A small contrastive audio-text model, trained from scratch.
Model: 12.8M parameters, waveform 16khz input, encoder arch conformer, encoder norm rmsnorm, encoder activation swiglu, encoder moe expert_choice, encoder num experts 8, encoder layers 6, encoder width 128, text encoder norm rmsnorm, text encoder moe expert_choice, text encoder num experts 64.
Rows from block 2 of the text encoder, named by matrix and row number. Each number is 50 + 12 x the weight over its row's rms, rounded and kept within 0 to 99. All counts start at 0. After the name is the row's rms in percent of the matrix's.
# proj: attention output (text_encoder.blocks.2.attn.proj.weight, 256x256), inputs 0-127
proj.45 095:30 61 51 56 60 64 44 47 50 56 59 49 58 44 53 34 42 58 54 58 56 40 51 40 38 49 59 51 44 38 43 35 52 51 59 64 61 64 54 46 50 40 56 56 48 41 40 48 40 45 44 51 51 39 65 43 36 45 56 64 51 55 51 33 55 60 49 40 50 41 59 36 71 48 36 49 64 28 60 46 35 48 52 46 37 41 61 70 53 70 38 49 56 55 58 60 44 55 36 23 66 75 41 55 36 73 32 54 34 38 59 44 41 60 24 37 37 39 50 44 47 44 54 40 36 25 34 59
proj.46 087:52 51 35 54 54 59 57 37 49 30 61 18 48 40 65 50 60 61 72 50 31 51 61 59 42 67 54 59 59 40 48 46 24 74 41 43 63 73 44 31 31 50 68 40 51 51 72 37 62 75 50 69 50 41 35 60 39 67 65 53 59 29 46 29 74 64 82 43 52 34 53 42 51 38 48 47 63 53 41 42 36 41 45 68 41 70 58 51 54 48 38 49 33 51 65 32 50 48 73 59 48 54 47 67 36 43 64 68 47 70 40 57 60 56 43 69 61 67 46 38 47 42 56 42 43 62 58 40
proj.47 122:55 30 45 55 50 49 65 71 55 35 52 42 31 30 60 57 74 34 47 47 30 56 58 51 46 64 42 71 45 36 26 36 41 56 64 70 66 47 35 49 50 63 49 58 57 52 41 15 33 53 38 66 77 31 55 25 37 29 71 62 42 39 35 25 42 45 48 55 58 74 63 62 46 54 32 38 57 41 68 41 54 57 40 33 51 59 48 48 37 28 43 45 46 40 25 68 21 69 44 43 55 54 74 56 33 45 35 62 54 33 75 34 67 53 56 30 50 37 62 34 35 38 45 57 42 26 43 61
proj.48 111:52 48 62 49 59 59 47 55 41 35 62 56 49 51 48 42 55 43 46 71 44 53 56 51 48 49 60 65 54 47 45 45 49 49 58 53 59 57 37 46 55 49 60 54 44 59 44 29 41 48 51 64 59 53 51 45 39 47 69 61 55 39 38 26 30 47 74 68 52 53 46 37 26 20 65 79 29 56 40 65 64 51 62 64 67 45 60 27 52 50 47 64 44 50 73 48 61 37 56 63 38 28 41 36 54 47 65 76 40 74 34 55 47 28 68 48 42 29 63 70 76 80 41 51 63 56 77 24
proj.49 110:33 65 33 41 46 65 67 39 45 46 59 35 44 34 61 65 65 65 76 47 46 42 40 60 38 74 32 36 41 42 57 47 41 75 54 40 54 53 56 49 57 68 32 44 60 43 45 56 51 47 68 51 62 35 47 56 50 50 36 25 45 61 66 50 40 41 32 61 69 80 55 56 45 46 36 42 36 62 70 44 39 46 29 27 54 38 44 51 39 58 39 58 45 51 41 47 18 54 57 69 53 68 68 60 29 48 38 55 51 34 70 54 53 72 31 38 65 63 67 43 30 23 56 61 49 58 39 83
proj.50 105:37 67 38 34 48 50 61 58 39 71 44 48 60 56 52 48 51 44 41 47 53 41 46 33 62 39 45 32 27 53 48 62 34 49 36 29 40 46 52 46 42 71 52 47 57 73 74 56 56 59 50 41 45 44 36 60 58 69 49 38 33 35 32 39 32 49 59 45 36 28 50 42 49 36 74 61 41 42 44 50 62 54 74 51 30 34 54 36 77 71 46 59 37 60 83 58 49 37 42 49 43 42 42 59 53 59 56 49 50 44 44 65 55 51 57 38 41 48 38 38 64 59 56 47 46 56 52 59
proj.51 091:54 54 45 48 56 54 72 55 55 38 46 52 44 27 62 64 56 33 51 44 25 38 59 51 50 65 41 42 37 44 44 46 45 30 25 34 43 31 46 64 37 53 40 58 55 63 58 63 50 53 32 36 43 63 51 47 67 51 32 36 31 41 41 66 68 59 68 62 71 49 58 36 81 45 38 52 71 50 60 30 37 49 52 46 41 51 55 59 57 71 32 60 53 59 75 49 43 55 48 56 53 62 54 49 39 57 49 47 45 35 65 44 56 73 43 50 46 50 52 27 24 35 52 42 49 48 39 61
proj.52 116:51 58 63 66 70 73 36 39 44 66 63 63 65 60 38 31 41 62 42 48 70 49 43 50 40 45 68 64 46 55 49 41 50 54 49 48 43 52 53 50 50 50 52 31 53 46 52 59 63 42 51 37 39 59 45 63 55 58 43 51 38 55 56 54 45 68 50 57 49 26 40 43 33 62 55 40 52 56 37 50 59 70 59 65 62 52 62 25 33 52 81 60 34 44 25 50 68 37 48 54 48 41 43 58 53 50 63 48 45 52 41 38 39 26 59 51 51 37 45 56 70 72 36 44 45 58 69 29
proj.53 085:28 60 49 38 43 78 57 42 46 48 68 45 31 55 75 47 52 53 77 52 45 26 44 39 30 72 38 38 44 34 30 32 54 52 56 53 52 35 37 52 48 42 42 66 59 55 40 43 48 41 55 77 55 45 57 38 47 41 68 53 50 45 42 56 43 62 63 72 53 60 67 30 46 37 56 59 61 53 70 34 60 66 57 60 50 53 69 49 28 35 44 43 33 53 46 34 46 43 74 39 35 36 54 40 57 40 64 59 50 56 41 61 58 47 56 71 55 58 57 49 50 44 42 52 42 51 55 48
proj.54 103:71 24 58 50 58 42 46 55 62 37 53 37 39 52 56 52 49 38 27 50 39 65 68 51 61 50 59 67 66 49 37 48 46 54 43 34 41 27 51 53 53 62 20 42 58 61 61 53 37 54 48 49 46 27 40 54 37 52 56 28 48 37 40 55 51 64 48 37 54 46 57 42 48 51 39 44 57 49 60 42 56 55 59 52 31 39 54 48 37 47 47 58 32 26 45 41 45 80 43 48 44 53 72 54 44 44 47 48 71 34 69 42 50 75 30 56 57 61 53 53 38 31 54 67 41 47 30 56
proj.55 099:38 46 39 52 57 54 39 60 34 53 63 42 66 69 60 30 41 49 37 71 59 47 48 39 35 40 62 62 47 32 29 44 44 43 47 35 39 28 32 51 51 64 19 39 71 75 61 36 21 49 43 71 49 30 46 54 40 44 69 26 48 18 31 47 41 58 42 63 46 42 50 53 46 34 48 58 49 54 56 41 40 57 63 43 45 29 56 51 51 58 37 56 47 42 58 42 64 63 55 46 39 26 41 39 55 56 50 41 51 66 39 47 56 59 54 66 37 44 51 60 51 57 57 65 45 28 44 26
proj.56 097:39 53 36 43 42 54 63 59 56 48 46 55 36 33 71 73 69 44 51 44 22 43 38 60 36 80 30 37 36 49 49 43 53 60 65 53 47 55 70 52 55 35 47 47 38 23 51 72 74 33 58 41 35 42 48 56 57 65 36 48 49 65 60 52 48 69 59 45 20 22 57 51 59 53 55 44 58 24 56 45 62 62 73 65 32 43 64 44 45 49 46 53 62 48 54 61 47 46 55 58 19 46 63 63 50 26 68 52 41 61 66 48 66 47 62 48 57 45 66 46 37 47 40 57 54 62 63 42
proj.57 097:66 31 30 49 44 54 36 58 44 59 54 64 62 88 37 48 35 51 23 48 64 63 47 39 75 26 48 44 52 60 44 82 35 47 27 42 39 43 52 61 32 65 51 50 65 78 61 52 49 64 39 47 45 59 43 44 75 43 50 39 36 49 40 70 46 75 34 50 44 48 79 58 56 34 40 40 56 49 72 32 63 64 42 36 39 35 64 63 27 66 35 53 52 55 42 41 35 79 43 44 70 67 68 46 47 47 20 52 62 39 73 36 43 71 42 44 39 57 74 50 35 37 46 53 37 37 32 56
proj.58 095:45 26 63 50 53 62 49 43 35 57 69 47 48 69 52 39 27 59 44 45 60 55 30 46 34 57 57 70 53 25 14 30 27 32 24 40 40 56 46 59 34 64 55 37 64 89 75 38 23 63 46 40 53 49 35 48 36 55 63 51 46 14 11 37 37 52 42 54 44 48 36 40 40 60 44 49 43 69 42 60 53 55 49 51 63 49 41 59 45 46 66 43 66 48 44 50 50 68 47 57 63 56 35 48 44 59 31 43 51 52 42 62 43 74 39 53 56 58 46 70 51 43 72 56 42 42 39 66
proj.59 071:55 75 63 47 39 58 58 44 64 53 17 43 61 41 35 63 47 40 40 58 52 37 46 56 59 53 44 40 54 69 55 52 51 41 62 76 33 73 47 54 59 51 75 67 39 62 48 36 45 52 35 38 60 50 57 32 47 53 45 70 47 46 34 23 58 73 48 50 63 56 53 56 71 67 21 41 59 55 51 34 45 45 40 48 54 47 47 47 43 62 50 37 32 47 47 53 52 73 42 81 71 52 24 33 49 67 31 39 65 49 41 56 51 48 52 64 60 40 31 52 40 46 56 51 45 35 47 47
proj.60 091:51 49 59 56 46 58 59 52 48 71 45 44 51 51 48 60 40 42 41 45 48 40 32 56 43 59 46 55 57 41 22 36 28 84 59 53 54 54 40 44 44 76 43 59 55 61 43 41 50 50 47 62 68 25 15 48 39 39 57 31 34 73 69 59 35 43 44 50 46 64 58 66 36 54 51 56 39 46 65 49 58 48 48 38 54 43 51 64 40 47 51 58 59 59 48 50 55 28 45 62 76 54 20 63 25 66 62 61 17 55 31 63 38 15 54 60 77 30 34 49 64 64 64 32 76 50 59 47
proj.61 086:42 46 25 47 32 53 51 69 45 49 51 55 50 56 57 57 60 43 64 29 41 49 60 45 55 46 30 43 41 49 39 55 39 62 51 35 22 37 39 66 48 80 26 60 59 74 36 55 53 22 36 56 52 34 22 52 56 35 44 23 25 66 69 66 41 50 57 48 42 48 44 54 51 28 60 50 51 57 40 54 52 49 56 51 59 42 56 37 66 60 49 63 53 51 65 44 57 58 55 35 34 27 49 32 54 39 45 61 57 57 42 38 77 51 74 63 31 43 64 48 67 64 42 63 52 43 64 43
proj.62 090:51 46 52 58 35 35 57 46 55 49 59 49 39 48 58 49 52 49 57 37 41 51 53 47 42 57 50 51 46 41 44 47 63 33 30 32 45 37 70 67 61 40 50 60 42 52 66 73 58 37 50 37 18 62 66 60 70 59 20 44 55 54 32 83 43 68 71 43 30 29 58 37 53 34 45 57 44 48 46 53 58 39 84 63 29 28 63 47 59 72 32 56 36 55 74 52 41 36 60 60 53 86 59 53 47 55 30 57 51 51 71 56 51 51 30 23 60 47 32 60 31 33 48 59 55 50 26 81
proj.63 095:69 44 78 62 69 50 53 50 77 40 62 51 37 46 43 32 42 42 50 55 59 56 86 39 56 32 57 64 75 54 48 50 44 67 48 49 36 23 36 46 55 62 31 44 63 51 55 47 61 49 55 50 51 36 31 44 46 37 59 38 29 51 62 65 39 23 57 79 63 53 27 49 42 52 67 67 23 54 38 53 43 29 53 48 55 36 27 63 70 57 52 49 64 55 63 61 45 61 42 59 59 44 62 63 56 57 37 46 63 40 69 37 49 72 39 35 44 47 39 61 41 36 52 42 43 36 40 63
proj.64 084:47 49 51 49 45 58 46 40 36 53 57 44 50 64 53 44 43 76 55 65 55 63 39 57 45 47 59 50 51 60 57 62 61 36 75 55 36 32 49 36 56 55 19 54 44 52 46 52 32 51 59 49 44 32 44 53 43 43 61 47 55 50 53 61 49 52 44 36 33 35 71 47 62 38 58 19 75 28 61 45 68 63 52 39 21 64 49 60 47 45 58 61 43 52 47 70 67 55 63 66 37 40 54 49 57 44 63 30 70 48 45 65 56 54 46 55 52 68 57 75 52 46 60 47 58 57 52 44
proj.65 108:64 56 57 52 46 43 36 47 41 62 48 58 61 68 35 43 47 57 42 51 67 62 47 46 67 33 65 50 51 70 67 67 56 58 54 50 61 56 59 53 51 43 54 59 49 51 34 57 52 59 56 47 66 59 53 51 65 43 36 52 56 69 54 57 49 44 53 51 72 66 47 54 54 51 30 50 55 47 47 49 36 43 42 51 48 63 52 59 56 36 39 43 40 43 49 33 59 44 54 43 49 62 54 75 53 45 50 29 54 49 48 54 33 48 38 49 43 57 45 56 57 51 47 41 51 61 59 36
proj.66 094:39 49 32 32 42 47 49 58 31 54 46 54 62 68 48 46 44 56 55 48 60 44 50 38 49 38 41 39 37 55 47 61 29 49 23 30 38 50 57 63 26 48 50 27 63 53 77 54 55 62 57 46 41 44 46 49 40 61 48 39 37 28 28 52 41 78 35 47 47 46 82 50 57 52 30 43 71 24 75 29 57 79 53 39 38 36 71 56 22 55 51 63 42 43 24 49 57 35 40 57 58 57 49 63 62 50 48 43 59 62 55 54 27 33 49 33 47 24 43 52 58 72 36 41 63 52 51 32
proj.67 104:35 40 42 42 37 53 50 48 56 69 40 56 51 63 71 48 40 50 50 46 50 38 41 48 34 58 46 30 35 38 29 39 60 51 64 54 46 52 48 55 60 59 38 53 55 61 43 51 32 59 35 47 57 44 56 43 52 44 53 46 58 57 47 49 34 70 57 29 52 49 55 27 51 47 31 56 44 28 51 31 68 53 71 60 35 41 62 27 51 70 49 68 40 38 65 65 42 65 41 45 42 48 57 56 50 48 46 45 59 45 64 47 48 59 49 51 57 53 47 47 34 46 46 55 43 45 37 64
proj.68 116:44 22 43 54 38 49 44 77 52 48 60 60 41 66 53 46 42 39 46 33 45 55 49 46 48 52 46 59 47 37 18 42 43 56 57 72 63 67 41 56 40 60 59 52 60 52 32 27 44 62 48 50 79 52 53 21 40 27 57 63 41 59 52 43 56 69 56 44 63 46 50 49 73 62 29 41 60 35 45 49 52 67 42 55 45 64 43 53 48 43 58 52 54 52 35 71 49 67 40 47 56 39 30 45 54 69 48 35 46 38 37 60 58 63 45 69 63 65 38 53 47 37 76 63 50 39 29 71
proj.69 091:52 39 59 51 58 49 51 40 54 40 51 48 41 34 51 40 57 57 61 61 46 48 56 53 46 48 60 56 62 41 57 41 43 52 77 53 67 40 33 34 61 53 38 60 51 52 25 29 34 51 51 57 77 39 49 37 58 21 75 40 55 62 72 56 70 63 51 26 44 33 46 44 54 61 49 40 70 30 39 58 57 62 64 64 43 56 55 51 68 62 65 46 45 50 54 63 53 44 44 46 56 36 37 50 53 68 50 66 38 58 41 60 56 49 56 49 54 25 45 50 65 72 60 51 53 45 54 52
proj.70 095:45 60 58 53 61 64 56 38 51 46 57 43 52 45 61 43 42 57 65 54 52 39 56 54 43 60 58 58 65 36 44 33 70 48 51 49 56 47 55 53 45 43 36 64 53 41 55 71 63 36 58 52 39 48 48 56 53 52 38 46 53 58 47 59 37 62 56 30 22 35 90 56 50 35 55 61 77 18 69 51 72 63 67 62 32 50 84 44 41 49 43 52 51 69 48 59 45 44 65 65 55 38 57 38 53 57 43 65 53 40 47 57 53 57 42 39 52 60 56 57 66 43 56 40 54 54 43 75
proj.71 084:37 52 11 28 36 43 51 55 45 55 57 38 57 53 75 51 66 59 49 42 43 57 43 56 37 59 36 37 34 47 53 56 42 32 44 61 53 47 37 73 36 53 50 57 61 65 49 31 45 34 38 69 49 50 38 33 40 37 60 60 20 34 26 31 58 72 71 36 52 18 59 25 47 39 62 47 74 40 52 41 60 49 73 71 40 57 71 35 55 46 37 43 42 46 54 29 56 50 63 71 36 32 66 55 67 18 77 57 55 54 63 51 59 32 66 54 37 45 49 82 50 55 35 53 50 65 73 31
proj.72 092:33 49 47 35 35 63 54 40 50 53 51 56 35 53 71 55 47 66 49 44 49 33 41 50 25 61 44 43 38 44 40 46 43 43 23 42 35 41 50 44 48 46 55 44 56 59 72 48 48 42 58 44 31 45 54 49 45 62 56 48 32 19 24 42 50 45 73 61 76 65 55 35 62 39 24 72 45 51 51 43 38 32 57 47 42 37 62 60 58 57 31 50 41 43 56 51 38 57 51 59 41 55 65 36 37 22 57 52 47 46 62 56 55 53 61 51 53 50 68 49 31 42 39 69 52 55 52 44
proj.73 111:38 58 36 44 42 46 39 55 46 60 38 48 60 52 57 52 57 40 54 50 45 45 39 48 47 50 51 44 33 46 51 55 49 47 43 58 64 45 27 47 47 52 41 67 64 75 51 28 30 58 42 79 64 45 48 43 36 32 77 51 59 42 42 48 58 52 43 56 73 66 21 43 54 63 34 38 54 56 30 56 23 54 29 53 59 72 30 47 58 35 73 35 45 29 33 49 23 41 50 35 35 49 57 41 36 29 57 56 42 45 47 62 59 51 60 59 46 50 50 33 43 53 51 65 53 42 52 51
proj.74 096:51 39 56 66 50 49 50 67 67 57 45 61 40 59 49 43 32 41 52 48 49 36 52 42 44 47 61 52 51 42 35 41 58 56 62 56 59 44 52 52 68 48 29 62 45 44 30 58 31 45 54 45 66 42 59 38 66 30 50 41 65 74 67 68 55 44 54 52 58 44 33 31 44 58 62 71 30 54 41 70 57 48 63 58 28 35 44 38 58 61 57 51 52 36 64 48 53 36 41 57 42 45 32 50 54 47 76 64 25 45 33 60 69 49 53 59 55 40 44 39 56 59 66 72 45 54 51 47
proj.75 100:36 73 80 60 63 51 35 42 64 62 43 39 50 38 53 25 44 47 61 68 58 28 51 40 24 53 74 54 43 36 49 22 58 51 67 60 77 61 39 51 52 47 45 40 48 43 49 39 57 54 52 59 46 53 45 41 42 44 64 60 47 38 44 30 47 50 29 55 41 56 48 56 43 48 53 45 57 52 45 50 51 65 56 46 67 44 53 49 48 52 55 50 45 48 43 39 54 50 47 49 41 64 68 55 59 36 44 50 63 56 66 44 51 43 40 31 51 40 71 55 56 65 32 54 54 54 60 47
proj.76 106:36 35 39 45 59 62 50 55 45 42 61 36 43 33 85 50 74 47 43 58 17 48 39 65 29 80 51 61 39 26 36 28 48 34 41 44 49 40 52 53 47 43 48 39 49 35 68 56 70 38 59 52 31 52 54 59 60 71 48 54 48 32 40 37 58 44 52 56 60 51 22 51 31 64 65 58 43 56 28 68 30 61 38 77 64 75 44 30 56 36 74 37 72 53 46 50 57 28 62 38 33 48 51 52 50 40 72 59 45 56 52 63 49 35 54 55 34 54 46 40 54 50 31 41 51 68 70 41
proj.77 102:41 63 61 56 48 43 43 44 56 56 51 59 51 46 49 39 58 44 53 52 53 36 45 50 33 50 56 49 37 46 55 47 64 68 68 48 50 29 37 30 46 61 25 44 64 60 39 51 33 67 52 61 70 46 37 52 45 39 63 44 71 58 62 62 48 75 50 54 54 45 68 55 53 41 37 63 56 39 69 28 48 47 61 49 37 37 71 48 43 61 29 59 43 50 58 43 32 51 52 66 32 42 79 56 38 32 56 64 56 44 72 42 65 38 60 45 49 43 74 61 44 61 33 70 62 61 72 47
proj.78 094:55 57 52 54 58 69 50 28 48 43 74 65 59 51 49 46 54 63 50 51 68 60 64 59 43 50 46 65 66 71 74 56 53 74 46 55 69 65 57 43 60 43 55 47 54 32 58 60 72 60 54 41 47 50 56 53 34 60 43 56 57 59 70 49 46 37 33 50 76 86 24 59 52 66 39 37 34 54 42 60 40 57 22 45 62 56 28 46 52 43 68 42 62 40 30 63 58 77 44 60 34 29 50 46 42 35 82 56 52 49 45 56 56 60 54 72 62 57 79 51 48 64 61 71 66 79 61 35
proj.79 104:32 58 45 34 30 46 58 53 47 70 36 51 55 52 66 55 51 35 60 43 40 33 30 50 45 63 51 46 31 35 29 35 41 55 33 37 58 52 37 46 32 63 53 48 76 62 59 44 62 72 55 55 59 49 29 55 49 55 61 35 45 44 58 55 54 60 56 56 53 28 42 40 50 56 56 60 56 45 40 44 49 57 64 64 54 47 66 50 57 63 66 56 42 62 51 48 56 62 38 70 54 25 29 53 51 44 72 59 30 55 27 59 34 42 65 61 51 29 53 54 65 92 63 68 68 65 67 38
proj.80 100:45 40 53 53 59 51 64 55 54 32 55 32 40 28 69 48 67 40 57 44 31 42 53 61 38 72 47 54 41 37 41 25 63 42 73 83 71 58 55 62 63 40 66 58 42 48 29 36 41 45 42 37 60 62 69 44 55 42 48 81 57 52 40 37 64 47 58 57 39 33 37 48 45 24 78 46 42 58 32 63 60 31 61 80 69 63 50 57 39 48 51 61 60 67 64 30 62 36 42 57 42 41 41 53 57 51 57 32 26 44 48 65 60 43 37 57 59 43 33 62 39 58 54 63 62 52 52 63
proj.81 103:43 44 53 43 38 43 49 52 52 62 36 49 46 64 58 54 37 37 58 34 46 36 40 54 34 55 47 43 44 38 37 39 61 70 61 44 42 42 63 44 66 40 43 54 42 35 34 65 66 43 56 44 45 45 47 57 48 43 44 44 60 92 93 78 38 68 44 50 54 59 56 49 50 45 38 41 50 42 59 43 59 66 50 48 52 37 61 52 22 49 52 63 39 36 39 49 59 52 57 42 44 50 59 37 56 41 39 34 55 55 57 34 50 42 59 46 34 29 52 58 52 69 30 44 58 47 62 33
proj.82 106:48 60 73 74 71 46 35 44 41 65 48 62 61 58 36 16 26 56 40 58 75 34 57 27 36 29 77 67 49 43 39 41 64 59 67 64 61 46 53 41 52 41 43 48 50 44 27 50 43 47 54 51 56 68 57 48 66 33 47 56 64 67 66 67 44 46 57 45 23 53 62 56 42 46 61 70 33 48 64 65 61 55 50 45 49 55 58 71 35 40 47 58 50 62 54 52 66 27 55 55 37 32 25 52 59 54 64 49 35 65 27 76 45 36 54 56 58 51 28 56 68 53 52 47 63 62 65 41
proj.83 086:44 66 49 35 45 33 62 36 56 59 44 47 38 47 63 57 37 62 79 41 42 32 50 53 44 72 53 37 56 34 39 39 61 76 52 50 50 48 66 29 46 27 60 38 42 28 60 64 63 64 80 69 43 60 58 56 50 60 43 58 77 63 53 57 59 37 61 50 60 73 54 53 64 46 44 66 42 56 54 37 50 39 48 37 47 41 41 65 60 62 34 34 55 58 72 49 40 56 58 33 42 55 51 59 25 54 43 49 60 36 50 53 68 68 50 46 52 66 54 45 45 29 57 38 56 48 46 66
proj.84 113:53 54 41 55 49 47 54 52 49 35 58 53 63 50 42 53 57 58 40 47 48 59 56 57 57 42 49 49 51 64 60 69 58 48 66 57 55 46 47 64 59 48 46 63 49 53 46 42 40 34 53 53 55 42 59 42 46 41 56 60 51 43 40 39 64 40 54 48 62 51 39 56 65 66 51 33 44 41 42 54 37 48 39 62 40 68 37 50 56 33 53 30 44 51 39 54 45 61 52 45 42 41 53 54 46 64 41 30 63 26 58 43 59 71 41 62 52 65 51 34 28 25 61 67 48 43 26 69
proj.85 089:63 38 68 64 64 49 52 48 58 32 52 33 41 30 53 46 55 31 37 58 37 57 62 56 60 53 52 76 59 44 49 39 38 55 43 60 78 69 31 64 29 56 71 57 66 37 60 29 65 68 50 56 62 56 47 41 48 44 68 59 45 38 48 31 66 62 23 48 80 42 36 57 95 70 26 36 47 52 40 47 36 30 57 53 47 29 38 67 52 81 55 55 48 30 38 51 52 58 57 53 56 60 51 70 47 58 46 48 54 52 62 37 44 52 49 50 43 58 61 57 45 52 43 37 71 67 56 64
proj.86 109:49 64 63 50 49 47 46 48 50 61 32 49 44 56 39 48 46 49 40 55 56 43 40 48 51 39 52 49 47 55 61 48 45 56 47 46 52 49 43 46 50 64 22 49 54 61 50 41 40 48 30 50 52 34 28 50 44 44 61 34 33 42 44 36 51 38 44 44 37 65 55 68 27 59 59 51 48 56 55 63 58 65 19 46 79 80 45 46 38 13 56 55 65 68 38 61 33 81 40 47 44 46 59 49 24 51 49 47 57 32 52 65 54 72 40 58 62 75 61 36 32 30 71 75 58 55 43 73
proj.87 107:55 60 59 49 60 66 39 42 57 59 54 65 72 64 40 34 32 75 40 59 75 44 38 46 36 39 59 52 46 60 62 54 57 53 61 51 51 52 63 43 56 58 29 51 48 41 40 63 51 48 46 46 47 42 56 47 52 44 34 41 38 63 65 59 42 32 37 53 36 67 51 71 30 44 71 56 44 54 44 66 39 45 39 30 63 61 45 47 65 42 54 38 61 53 52 40 52 55 64 39 37 39 55 35 48 40 50 54 66 50 41 51 58 48 57 55 38 59 67 61 66 53 47 58 35 51 53 41
proj.88 085:37 53 49 47 38 51 41 57 44 66 49 60 59 64 62 30 37 25 55 51 53 21 56 39 26 48 49 33 27 37 41 41 46 52 72 66 58 49 44 60 42 59 45 59 51 50 35 18 36 42 43 54 73 38 64 27 44 21 63 55 36 46 59 38 34 39 51 49 72 62 36 50 48 64 50 51 19 40 43 53 63 43 65 46 53 36 49 28 35 55 65 53 42 31 38 65 42 41 51 55 46 85 63 60 46 44 43 55 42 41 65 35 67 43 45 37 40 52 58 57 33 39 30 44 29 47 44 51
proj.89 108:44 50 50 62 57 50 57 64 46 51 40 58 51 37 45 45 55 36 54 44 48 43 60 33 49 42 46 54 34 55 42 44 26 57 57 59 70 60 27 47 24 75 52 58 70 66 35 27 40 70 45 52 88 44 28 35 50 33 61 47 42 51 55 41 65 70 69 42 44 32 66 24 65 43 47 40 76 45 49 42 44 44 56 72 24 57 72 61 53 63 33 50 52 67 60 30 41 51 59 55 58 80 56 56 42 50 39 42 48 48 63 47 51 55 29 40 51 61 51 44 27 33 53 41 41 40 37 54
proj.90 095:51 43 44 44 52 48 56 32 46 50 47 41 46 48 59 65 48 62 51 60 44 62 41 64 49 63 41 48 61 47 46 46 37 57 63 56 47 66 45 47 48 69 45 60 52 60 42 39 29 55 45 45 69 37 48 41 39 37 51 43 52 54 44 37 60 42 40 58 46 50 59 41 46 59 49 54 51 54 64 37 52 48 52 31 26 36 57 81 51 69 45 59 57 43 46 47 52 65 47 39 32 48 59 57 31 47 53 59 55 25 54 62 45 71 54 49 31 65 71 52 45 38 57 61 56 62 46 81
proj.91 099:41 69 52 59 34 33 34 47 56 74 37 64 70 70 25 35 35 56 62 48 76 43 45 29 60 19 54 30 42 79 79 78 42 34 56 64 38 42 56 48 53 55 43 54 52 54 52 53 27 54 57 37 58 37 50 39 50 48 48 48 54 51 45 51 40 56 19 49 38 45 61 57 30 63 52 38 51 44 67 39 63 64 38 37 65 40 58 54 41 44 69 64 49 45 21 58 72 50 33 54 41 40 38 57 51 57 65 39 61 49 41 66 37 48 38 69 52 73 31 64 58 32 54 45 70 66 49 44
proj.92 102:59 35 25 59 54 62 55 52 44 30 76 48 56 49 67 62 73 58 47 54 37 72 61 61 57 59 44 65 57 50 42 62 36 56 31 53 68 65 28 39 31 66 62 56 72 58 67 25 42 71 38 56 72 27 36 35 24 40 73 42 43 34 56 41 44 46 56 48 63 37 29 41 50 59 46 58 50 38 35 52 48 60 57 54 52 49 50 35 60 58 63 58 45 37 50 76 55 49 25 46 72 58 24 51 66 67 39 48 41 57 38 58 46 52 39 50 59 51 26 43 43 36 69 60 55 29 31 53
proj.93 091:40 56 48 56 54 58 53 46 47 61 65 44 58 49 62 47 69 50 57 53 55 61 53 56 57 55 43 55 43 44 43 54 45 69 50 54 65 51 34 45 43 49 50 61 63 40 57 38 55 64 67 49 60 40 47 47 51 51 64 53 48 55 62 42 53 41 51 47 50 62 36 57 51 53 57 48 56 39 43 47 49 59 33 49 58 72 34 46 56 28 61 43 55 62 42 68 65 26 57 70 32 58 61 54 57 23 68 58 57 71 55 61 34 32 51 32 58 44 49 72 60 57 28 47 80 80 76 34
proj.94 093:55 61 55 55 48 42 41 42 58 45 50 57 52 45 39 44 37 55 52 61 58 45 65 39 47 38 54 44 54 65 62 53 57 69 54 35 61 50 47 47 36 51 57 36 66 41 48 55 70 62 44 60 59 64 42 54 55 49 40 46 49 53 58 56 31 51 52 61 59 59 31 53 29 47 47 45 45 49 36 61 50 48 51 61 60 58 52 31 45 41 69 50 44 43 39 42 46 76 43 28 23 43 77 54 42 18 62 57 66 34 63 45 58 65 68 58 39 45 97 38 40 52 42 71 35 68 52 29
proj.95 100:56 69 61 61 61 47 61 47 55 32 48 47 41 10 47 63 67 53 68 56 37 48 47 62 46 62 54 56 57 55 72 41 35 67 48 61 52 66 45 48 47 68 50 57 49 54 45 37 51 51 49 56 56 45 44 43 40 38 56 40 37 59 62 51 52 51 42 47 40 42 66 41 73 43 50 42 46 43 63 37 52 51 60 36 21 20 47 69 38 77 34 47 54 44 60 52 25 48 60 40 36 51 58 44 34 33 61 71 36 53 48 60 72 57 57 58 53 58 71 38 38 43 56 61 54 62 51 68
proj.96 112:47 45 44 53 52 54 56 54 49 49 53 56 44 51 60 49 49 53 57 51 46 52 57 39 43 56 44 49 49 50 43 47 43 51 40 21 44 41 63 47 50 49 46 41 57 65 69 63 51 67 52 42 47 63 54 63 70 67 43 35 61 41 45 58 60 46 51 59 53 60 57 58 63 43 63 33 41 55 56 43 35 35 44 45 41 46 52 64 44 62 32 48 55 49 69 33 42 57 43 61 67 65 52 59 51 52 46 46 32 47 58 34 44 49 36 53 48 35 63 52 39 63 52 62 56 48 50 45
proj.97 097:56 56 50 55 50 45 46 57 62 50 46 69 45 57 24 47 31 53 50 52 69 55 77 27 64 26 49 45 65 69 70 66 59 75 49 43 51 42 53 37 64 45 42 56 48 49 34 60 39 63 65 56 58 44 57 52 48 42 46 32 74 79 85 77 76 62 59 17 48 30 31 28 59 57 48 36 67 56 26 64 47 62 62 75 37 73 43 55 61 48 67 34 62 47 44 45 70 40 55 37 41 49 43 53 48 41 55 46 57 76 45 49 42 50 45 53 48 53 38 68 51 63 40 37 64 52 57 23
proj.98 101:54 51 55 48 59 48 42 41 43 61 49 40 56 62 40 35 37 76 32 63 59 55 45 53 41 40 71 53 56 54 62 54 56 71 75 72 56 75 66 37 68 33 72 43 22 23 27 49 52 56 60 45 65 55 74 42 36 41 50 67 66 86 84 53 42 56 55 75 57 57 59 57 55 42 34 54 53 50 57 42 42 51 48 38 49 46 55 58 51 54 37 45 58 46 58 52 67 45 37 64 63 30 26 52 47 48 62 58 40 69 23 60 23 32 67 59 66 36 48 62 68 75 57 52 66 52 65 13